A small image classifier, trained from scratch.
Model: 32-pixel images, norm layernorm_no_bias.
Training: soap at rate 0.0031, 9600 steps.
Data: trained on cartoon faces, 101725 training examples, 48.3 epochs.
Rows from block 2 of a small image classifier, named by matrix and row number. Rows with one number belong to one neuron. Each number is 500 + 40 x the weight over its row's rms, rounded and kept within 0 to 999. All counts start at 0. Numbers have three digits each.
After each neuron's rows are labels from the 100 images, of 14848, where the neuron reaches its largest size: "lies over" is the class under the peak; "colour at peak" is the nearest of a few named colours to the mean colour under the peak. Only what is clearly more common there than usual is listed. The data: cartoon faces. In brackets: how many of the 100, against the usual share in percent.
# u: gMLP up (value half) (model.blocks.2.mixer.u.weight, 768x256), inputs 86-171
# v: gMLP up (gate half) (model.blocks.2.mixer.v.weight, 768x256), inputs 86-171
# out: gMLP down (model.blocks.2.mixer.out.weight, 256x768, transposed), outputs 86-171

u.603:448471486498479486529543497576450530523499509567475479463605499572457544484493497505429497461519521496498518559509524529571544501550550510525490533474528506525544533536555444514543596520551486450504488529463462431465464499517526528525459469514518546514521472
v.603:530478498524542566482536425423474533513492513465448446502449544606451517546473501499461469480496553513438438543469483504565495479535520483490532422443520491422527507500541514516527474474501553512480504564444463476576451556520635524488511467533570445540428452
out.603:515512480553421481518583426513547564486514550425541510479513490517458488541545504527478553507458490518535556501524474484555545509528538487460502511505459514487528469495570501487470449450495554598419484466478484505502470481503466441483460560452485490507483472
lies over: mouth (75 vs 0.1)
colour at peak: grey (84 vs 41.1)

u.739:479479442504503522437508530395468483495477466431523481483433519535549481577483504499465510478500499462531472550511510511538507498511561530542498508525572491624522527507450501496505509498420487509415508511506518485548436557519508509545511510494506563587449510
v.739:511517498455525565539456419522563516550509532461425561532539457487499513529514412497521515446424439482437506525473433464490485476479595465508461540461508523520405500466515510529508533499511445495534498497453408505525535501501456554478432549471424409545435407
out.739:507536504510514522496448505511557462428525518417550459465566494549478538510485541553503469521536518512429518487461446514497490543477455591458552503520472490496505506530515485587487535543529539480530488540497501526511484480549474507434504482385519518515533556
lies over: hat (40 vs 2.6)
colour at peak: green (26 vs 4.5)

u.655:538539466460544461524498516464495501479522529470535414492479579479529554539533538481498534505539498532503549474443457511490513527510507451575520521492414462542577497490519617455542508483514498460511519396516531550476473533507558558475526450599470451585464516
v.655:512470450465424509596587508556478473555444492571510515470492504482467552489504535494506567567552467507419540505473550480530453457505452453500523499530543573492550526455576553504465473494622544538491481538515430576515546496478468547466400489529483470508440433
out.655:524475459538497565547523535486530503494556548477547473488560453537532500469494504549480472453448501473468529519459499513542485483462484559546483464526520536461565463524514445522512563508546436524498488503558469477488504484454492525440469551472482442544497455
lies over: hat (41 vs 2.6)
colour at peak: orange (31 vs 2.7)

u.517:531505468468531596527478501562458535532510490506566431490513510470485493428481560482448510505517536455476498485472453544529529446495495525558494505550557528470465535519539533543480491488484466515515540518459504508548599588493458476488518477517535505516531538
v.517:542566525512431490493481479484562484593523448518519493512487553471506471490543534535560485509525449458467560493513498557504530571478465457476463484483472516554492450438536509468472566551423446549481505408521497528531478476477547529497519549532429474533569509
out.517:549475554573480452490496491575518517509538512469545549448453578480506521568516528481465506544550512476466472544556470534489468488518496495495520491484541501455544405541517539461486494572461404560440565506442537473485508551471465517506481491486484537468475528
lies over: hair (54 vs 9.5)
colour at peak: brown (45 vs 19.4)

u.641:534472555476401451531470500465530466528478561511448416493547453474538460522495455505543447482469446451476456444517429429524501510486577511455486508507491509563460468496419473533557488488556463469453488510549441506525563473516489539493561501533476471485452525
v.641:477511476573478487538533484522499467516471478481517536513532402514510489538478492516490508570482467498572618517528418522469492546555411471446508466522482518502495454531486481449538437537493522529522549549460522516435501606406481501438513479462462541551533586
out.641:511489558532538551553487485449511465465549455466574515544514523511359513415522498455515481495434538535459539521486551511505524513575462474509475440439471543512468511535516481507411604471478547559529460469460508587472479455508561515564496464537543497447499513
lies over: eye (79 vs 1)
colour at peak: grey (87 vs 41.1)

u.242:489491522534495466525516469446500601506504499521488540539611506492448526554531572513532542499459461514433480494556528463536557467476427482443594498554505423457528456486519530484534533472474466442445497517470577532512543507531551454485529427475412554525488443
v.242:561495555502590506469455485501474482467523514492472503519502467488461592504505509523546568477455473475463478514528409476513495587473519523504519451541499539483502489505506500464493463477442520548523522613472585541523534552506433549404549587536539518514469449
out.242:457498536506469537524512452452531507474468469562442481527455490489482448464489531493500501459466543479513478478515485527535450513557514517521525507550491560495492552558452550527478542515481489482530586500501506488488534473475488469461444508470501488469471491
lies over: hair (39 vs 9.5)
colour at peak: brown (55 vs 19.4)

u.431:511555521479522541540406491489501557507497506610507572548476498500475519528552568479557509495457467586514434474562514512490517465552508471533552496544486493530441550487514514524497493483532545458534504498476458546584453449492557541477490490526511514438486475
v.431:543486475539465547456551535530484536596584492478551491515580487515456574472473482473541495461478520499498487444524447528476478540393504492514488461590483507499501514517495553531538470535425481509554538516477496498502480554549550496472596457442499515522530542
out.431:521510501544512516533542515493450502478479456458546499460529436494495540528535476473514525520505525520510525580383455433538506466472448364556524509495479540474477523509505522578510585465489556516470446531458555459530441556564503482542492553513470548521504459
lies over: skin (64 vs 16.2)
colour at peak: grey (71 vs 41.1)

u.290:475508506423433436482518560460473540539523538547537469449528390523520507507507545444507501526483482553505505559472561528521438416467510467542455452561576526505489467506525484473476565455516510475520584469473494459443500476539511502509462514571477478491494480
v.290:468499551542476474602515487550448478549484534582507525506528447482451482484430394548513532482505450577407501559454463499536470581490523483503489523484463541473439547475524402513486478504453536523489534543474520446510444551579525527483461554505529479551464552
out.290:610511494524500490547505539501488493462567451490477471456511539468515497504454488511555490512509539466457501423496467543461541470437498495501473492485512541484544453535503471503514503499507505478497516491416541543502555473460476562432432446406459478534536515
lies over: hair (28 vs 9.5)
colour at peak: black (31 vs 5.7)

u.244:488432520478526446501537509506549474549499492463502510530580524568477539555491459500562481569474485538462442486450552476521462510490529435476502417459481432525524474526432462435500544529490482438436452536423477500529535482415484473528596512476433489520495503
v.244:465522464436480524539461442475471517455433494489460482507508557449541497557506489524504512535474497481453524551574520453521490522513497502495463485471514524492463456516514518595475505466478515554516497572524556425480560529588519536543442499530452525538520501
out.244:520508438491542539444507489560436563542502503551435415521510454515474480516506532495487560523478471494573492509445487556428479522518535478621476582457488480481466449495521469447527481456503495537485543551556501493548509488505538536479534519540464519486545516
lies over: mouth (66 vs 0.1)
colour at peak: grey (81 vs 41.1)

u.764:485413474547432595489550497449597509446479521439437492468534462490492521516521542555516494414530510464503422530520502502448485523452483543501527515495460485456541429543501430567437465583552452508503495479492542541494513440543461539602471429502519444508539513
v.764:519527501493529528497515519494500542440544443497552508445465519549490530483514564551529492545506526451524587508557508575515478480562488475543500514469486613517531401559555476486448513550442487553510500479468434502464502476503475566456493506529399425489512485
out.764:440503542478500452561468521550488508480506518481524461569488493535480472528494489469504444462486471531480484515495519549488507404519472496521506493479555503534490550469478535554534512511539522547445488553456407596525585525459461545480471608448530429464477491
lies over: skin (76 vs 16.2)
colour at peak: pink (72 vs 11.9)

u.489:493513526474445552470497564528518472500478484425508494506436476453475537443535501496497542474554589532484440492553502469435460592544475488528456453453480509436534595454466530518538534530519461532556509457474519468578442505544537499541553491573433459586474513
v.489:541508481472543499420501471573556518573561469526530466485597539527449483489530455521498514463504458560469528500488424501530479457499487554444545445529471542484533543469443559533549512517471487533523462448484484490515427562436461571486496509496508463550502477
out.489:521513469547538424477489478458499528568585524417480537523471467450543556533469518476573460425506457582587464565532468505569492462446443529467499442482513521466493519442506432504553475476481535420500549446541538530421480511538483446487468494480553558463520476
lies over: skin (47 vs 16.2)
colour at peak: grey (80 vs 41.1)

u.381:515512460477529457527524488474531535545509445500492530528473457532496492549500448525547506524508498522539515557518589514516502499495470574448445516528540537500524516473466468522422484464498552533497446485506548552450524524452564456503396433555470503489479487
v.381:554539522496494478487551501516544465568433523483537560497495466443442489537444465418514560467530555527498499544501504524477501559511494491469483490551492492460448494526452480452452439487481445573516483478514497508526550504521489482456461474579487443491480485
out.381:544466549520507517414505517487523550494484542446496540455471501530493519527418452520464466524553509458512509481517489570519449547438459517495517515488516509507524429553543547504461531458520595499477529495420571437509490455516403523467479524451463506434500525
lies over: hair (43 vs 9.5)
colour at peak: green (26 vs 4.5)

u.449:498525500530474506507494544589520490493524522414494371465496480531467488478509514431494451457461504494471532432524617499505467491508463539491549420434567547443575465592561364521539520501460428508458520485500484475482477547495402569518536501520533519480459535
v.449:514534464524553517470495560559444523513494534602476517506498569476461457555482528526520474460529528464511460530421477503483484522511489512534508500497510524552489470437492610516421567485544548492513492496452540498531453487525517445526505521589543555462547542
out.449:468490486507542496438507516470544423536527481499576556488494472490539559462491495585491493585492593518506488536546457508458507543427436521404488506530494518513446504474496474503460531471458528505411399520534494538464519493437469448473545526508604502537549456
lies over: mouth (57 vs 0.1)
colour at peak: grey (78 vs 41.1)

u.271:521436491521458516496532513472571450566402449434481517456451505435539534482492511516464469476525520489451495436522552500521489561555454516509563489501497506486514534535504467488519533533510538511508483532482482505442468480557483539474481448504504566533527464
v.271:488481564508458493535453577439615487506499466512525527491561543431508537499475496501507525476565468521522539425490461559526407541533492496503504473435492559507493507511500481536511467502503495503432492505514491473443529535499474448489573538501530504455503531
out.271:455512502491550430539443493433510491507492485488472490459504510562563498510500504489440562534499516492519498529462531461471523460500523608497571503546538474464481502504469530475478476469492519485459465465512510489472579483428506483473522554473591477496488506
lies over: hair (41 vs 9.5)
colour at peak: green (32 vs 4.5)

u.272:490569564525523510475501479523524434457529487459539513498483564522501516494481484517442510511447441522550479486535513573436485540487502442538478497498503532458510553492462515444464497502531557567494441430539452538473423519512543481419497567474439564528499453
v.272:456419539524504440474513513439500565477557466524486490488525467483498543552545537498486523552452429517482467524522479502514456480552561524517585521580526568479562511528565543535551496476523439489451506496453581518536456448601471516601528531423541498576442479
out.272:489531483478507451448480544510558476534531550451542516455540422472514503544478478503505463470510511501526485488485495505459497434510503527482537498559563507545439446537469435499536588545520484439499501530589454502552566535509475474532508527488501504452472506
lies over: hair (49 vs 9.5)
colour at peak: pink (63 vs 11.9)

u.165:516540522431549477452498530483543490480466476541434510491502492473555506445487475540481509546485515469494440505515491571609483526553574469521446474500487571584521596523441502528520552464604534458585520528452471496519538567554501485430526488496489476577441496
v.165:435507440522475531574485464451527471429533472566527496521515467521540436581515541496526435530513535495528544375554508552472466510441413469489519508478518462492456487503466488430516561497437462465520582525491411482520519425500469475520511557448456527612491521
out.165:446422426541468584537524480551535474482487548520482472565467505466419509519512529467481561498440523478454578495546500493469532526464460561452512463508521459502481460490530505550493410593431475519500512426427454539487501441472544562557492512491578464480501571
lies over: skin (51 vs 16.2)
colour at peak: grey (77 vs 41.1)

u.120:531477545527520520447561486521429477495491520479580491519521493546511478515524573512532476437504492493432483495485515461544528538483543621502479468470452449625495531492557521450502537505571480503505540532473496525543573451479540458501429537482525448507526494
v.120:452453513533471486548479415539466476556521528563438496510509445554490504460545599429541537568462453436445541481492478585439489465495513475454437483446511386417493525528475439557507456497528520527497567523526533434506573585498500529469482533507489432419462512
out.120:486517474574475402554513566518530542483492470524512463475531517564550455437521450509506486519467486425507477426501490554483541488561508475480505493523476483511441520509489437467481484490480452511512540538528490420515506498463464457428514552412441511549522424
lies over: skin (82 vs 16.2)
colour at peak: cyan (55 vs 3.1)

u.313:523410511558468511489533522416472497444465525507494473547480484545496518483485419410526520461456527531493482503514498507524423451494508486478558470469452567555517475504549529425472391518495531466525446506476445499407498492504470565556514494504520507517449566
v.313:498490507545530532445434520492457606480484535448563444457507441463551455507522404551493457498507520454535428478507526526483492480448513533506541504490517562503531462469502494489492455457467501554480485553483478451385458478566454574439488479463540467547495542
out.313:495500526543492485411501524560474587507512454496442523567455468593496461418495536460383450548493497519525494487414474569445529506522514495454529520532490474491505500548563505453511549543513566468515564536542498523449458443544450583530481452456453510549516485
lies over: skin (88 vs 16.2)
colour at peak: pink (82 vs 11.9)

u.758:478476480556502547547556516445490503518443470507538504532529497500521446495526532548532478503549477512537513465505532506491498541531514451518501428460496423472564582558426488500510465534552496449498462509486468477427523505544551462506507519565442463596431491
v.758:540422484447484483466506522506474463479513465512468492426454480503497520548445485543510440454523483527508546512555521504517514418535500503528448447485547523467550526439465518431502435494421435456485488481502518550470441482492511518542482462449468509538545559
out.758:522503454543439456429468499480427557489508506517504515433449479490462396497443476475513519553455482492594473441478445481491522367518529524457559514479548530523480494469512471522495535510483556491456514525493479517473498543479451553519478545536459511463527516
lies over: skin (70 vs 16.2)
colour at peak: pink (39 vs 11.9)

u.3:502459580530534527523540460542461460470484510548488528487555568518528565461483472488523458518546459539434553456464455458501457501546485477471519613546570495515428560554479502471424546504484474474482454596521553518502518498436432534525507549465491590552514419
v.3:501577426533519529438512506543465485516515538488499481468485506553522500508497532455539531406504443550569475490520480476569540450484509547518468505539523512535477465485485485497567536556594533523456396426505546481573477530483489522504471500503465564526513448
out.3:480516442466538493572487555453411540507545442494513515513485419495528469470502486523504473423489507502588540467472457474445501563551518458536507470485495456482495519480485517437522511446517532445470509464488498592506577544530513506488581561489484486461481500
lies over: eye (68 vs 1)
colour at peak: grey (93 vs 41.1)

u.223:545506469517526559604510445516395542559537473552454474509443530493516557583427506509484411491488545538524453492464531522569505670536495537435631448510498517480509515517493517520433458465516569486447449517476411547500514514448514489526486470540536507482460504
v.223:532423419504516489512498452502478561556454470526510482411437506449427537483511509575613399519554549584463448531515498488568458475522500508433546550521553490504528552509445467541505487459441542434477452524500454460548483499489543514547510492478551531502448470
out.223:464461593518515548446517432511488530502469490440477525543512505483512566551457480518470499500522464535488522472491518586593477432559491514484526585521550508505477508447477502490551544438398557502501524494504508528460494393513514417489475529499511476553487442
lies over: mouth (44 vs 0.1); skin (40 vs 16.2)
colour at peak: grey (66 vs 41.1)

u.161:488468502480436461455505596467539535491463488482476480453476526437556421488410540563477493478505487499498473515469541544462542428520463481467507503535529531459527483486482516504544481513463503550489514490546560561491514553528462474501542425512484523509554487
v.161:502483473537547502565518461540528443564494470469420483503518507496465519543479514457588569520490517536466476478456534501529487525500515505486548500460497533427492452498473469562457528524495493420459465560506496534464465469545524507527484461397613504595446552
out.161:457498555484485508529512525513459479530503465522521545527583436473482497535480501485477435536470524555556486490484469533490457575502415525516544488465536408556510501505490547475534525485521523539426422445506477554513542476500549422443405519487534518486389460
lies over: hair (74 vs 9.5)
colour at peak: red (30 vs 1.1)

u.743:483481390562538502483519520527477450521449504564462530463567415527524480429552551498514455518458494496498574515511563485478525520495481509525461469478540454408507537558511483528571458514473551465526579504413451518443462550525527566530431498566527562479462482
v.743:575503434490562579472533603513493457481522488515475494496456508525535533478512552481493508466535461446461509525455455439545459447541452517507509486454564511491454505535497562512603474573476512500513525538518513492485545488471495506474562533512474535495435490
out.743:481462572451480480553534493461528543562508496449518573483493460578431494526468527424487496433475476506466432569449556491449531427512450413465440504473436461482496413472563570441505532481557466517562463561569442471541556511428412442479515498495503515502485514
lies over: skin (86 vs 16.2)
colour at peak: grey (67 vs 41.1)

u.252:521458512545490567531409482554502497513506565510631518495506506505438516478506505479554559460515476520531473498539439510517521474475466491461465514478496542555507487528528496491543509562465502542492489548487485513490507520463403488472516500574536441538483506
v.252:452473552507499508528491510479542502459458530456517533475554550502474532488547459558451474408471497476496447501492539521543553478483562540541507549429440503578555527505507520505463448514467534517542478474448491534550490493438417507473542537501554451450571510
out.252:539507509524492506452520578517522548536512488486533500505558461509509571488531505558502494469530486408483510512489466477432493485524596501521535473480458486494484505511490482562414500509526474438487459580489546537585508437482514533516538519421498488566456509
lies over: skin (94 vs 16.2)
colour at peak: pink (75 vs 11.9)

u.412:551506544472413479522508528460516479531511432562527512473555411455488531443472548496446452569501467533519478459518493463513524550450465509509569541481523568517451448474511542450567449505565507439460517502529465505438463487497444525482480531482498483502453494
v.412:535488471538524507464481559531520468435535536410455455508444554459496529536536475498547454501503570481550505444506472473514539450462538491479524460528534496483497511502526485450524542426566512562477493550537598542492518535495478530444461469492551469483466498
out.412:492483521476526513546494420494473555551488453480526447501494525511502509540556536481449461496503545534545516480486510559475572591493528493541522494541521532553490552547527452506473557513452477452474519371567540502486515410491572523496495547452513605502521471
lies over: skin (54 vs 16.2); hair (33 vs 9.5)
colour at peak: cyan (39 vs 3.1)

u.504:432466514510488523510526535504473493587497484494468466464494521423537450491548578474481413524572487478478422552566579537441470517496513540516512465517473494507490529529517454510473476489449519502487534560516523510496486495455475524474500516561448521469484540
v.504:502484492519477552530563515450551506511526452477453478455507540473531532492504476434475519461518452556523583515568446518501475434582508492533512514546465500468450487536466484443542550468473471516538570546503496559516482555533540584494414538519530413481456519
out.504:509444531504528481441442456467497450506542500505484457477504414547501584508514452504514477495468481508466511413510520467542484519407483507463486474511447491439585471470508505498532479574468525534460493460485493494549542552466534489536503501492547479519457517
lies over: hat (29 vs 2.6); hair (27 vs 9.5)
colour at peak: cyan (41 vs 3.1); green (26 vs 4.5)